config.yaml
dataset: "short pieces for a synthesised band: melody, chords, bass and drums"
n_mels: 40
hop_length: 160
encoder_stem: "single"
muon_scale: "original"
adamw_weight_decay_other_params: 0.05
Rows from block 4 of the audio encoder of a small audio-text matching model, named by matrix and row number. Each number is 500 + 25 x the weight over its row's rms, rounded and kept within 0 to 999. All counts start at 0. Numbers have three digits each. After the name is the row's rms in percent of the matrix's.
After each channel's rows are labels from the 100 clips, of 14976, where the channel reaches its highest value: "loudest" is the band of the loudest frequency at the time of the peak; "top examples" is what is common among them. Only what is clearly more common there than usual is listed. The data: short pieces for a synthesised band: melody, chords, bass and drums.
# conv: width-3 conv (encoder.blocks.4.conv.weight, 96x96x3, each kernel summed), inputs 0-95

conv.38 097:464475503474448490487474481537549500487482474470486476492475499483516514512539524472513569531461479486468510446469503484472496468504467510575502522501511516464507491470488467491467499495476508501498561507499500511471491508498482458480505494518483478505503511448469519485477502499487517499
loudest: 250 to 500 Hz
top examples: thin (high-pass)

conv.16 103:500463521513501520508520494490457483506497499517487497504512530563520520518552482471499533519472484461521481494540478494481520483503503438497503453538555519493508502470518520507501509516509554486519457545475534485464505485501504443495483519502502534495484477509456505498534531470530482500
loudest: 4000 to 8000 Hz
top examples: thin (high-pass); closed hi-hat

conv.81 113:474495529469516540520494539479484524467486465511498510548535548551485520473480462470470509516467482500500500526528498529534493491470529516539489508539524474529490463500493514512517530492519543513531525530542480485501512490511478490514497537517565512499476508542484492499477457484503492477
loudest: 4000 to 8000 Hz
top examples: closed hi-hat; thin (high-pass); shaker

conv.80 118:430473525479493520504512513467480495485500493495463483493568519533511490509533484518503480528494483496454523458535481487447506483508514478520508480508536506526498495464506501502492497494505557490555479500502534515486492474541499471488476545499522502507462489530501458501493472479544550499
loudest: 4000 to 8000 Hz
top examples: thin (high-pass); snare

conv.14 094:505485552511453465458508484463505481504484500452489459489501508489462484518513445502461499496476483526530498511475530496526469523465491470483522476529502503448460531498484512521476543527504478505499544519519541496575483520516498525514509471522474490495466489490497501508486501467490504473
loudest: 500 to 1000 Hz
top examples: thin (high-pass); closed hi-hat

conv.29 090:452509485516514486492522490503436512521491515459480492499430508518463539511516479487514541533500474495486519484500507556519552546496482521508509481527441517519502515485516520474483513524485522486529473515504551487513512484479504447474485457486473511483475502495530522527488464519506490504
loudest: 500 to 1000 Hz
top examples: thin (high-pass); closed hi-hat

conv.54 090:506485510470455512501541510470503486501535504554535485484507480480520505527544458509515483490513522494467473478488554529507492482469477506467487510497505502515485477485538485526485533530511547524556493520521495503453491509484517551508464529492523552535466500518502528479513518541492526477
loudest: 4000 to 8000 Hz
top examples: kick; drums; crash cymbal

conv.73 094:463473500494551516469501461474489533489489515477475436477479501480503490477479498494484546537492471491482489481489467489477518467518517497533495487484525495551474475457492471483447485464463477474493477576501515494486495458501499498474470457478496464492495531507492497479477480502474492492
loudest: 500 to 1000 Hz; 1000 to 2000 Hz
top examples: thin (high-pass)

conv.74 097:475490534480533502532488483490491497493484476505491516499536505499548515520562518536481544522520509540526524504513492495448524507524499525516484509541523517498495498519517530503537468525546549481544494526483569493516498460488516569520534529497486493510538479490508504500510476499518506494
loudest: 4000 to 8000 Hz
top examples: thin (high-pass)

conv.82 101:523501521493533501486498503519476497488482486462486509488491499479513526500478467506465511538481473483521467477458523471539509452477468524526504474451505498544467467468495484517512470490467443470509499546509501487454482507507504522488467471501447474463497514515469479514500488549502462538
loudest: 250 to 500 Hz
top examples: thin (high-pass)

conv.87 104:471505495507456510500490500502493492490472475509470518495542449524516509476497455495536453464509460476496464487522480557477469505508490498564498492493503439480521499507498490500493447489489507483479533440518521499486461504486492469534510507472485507501482468459494492511469501506561488493
loudest: 4000 to 8000 Hz
top examples: drums; snare; open hi-hat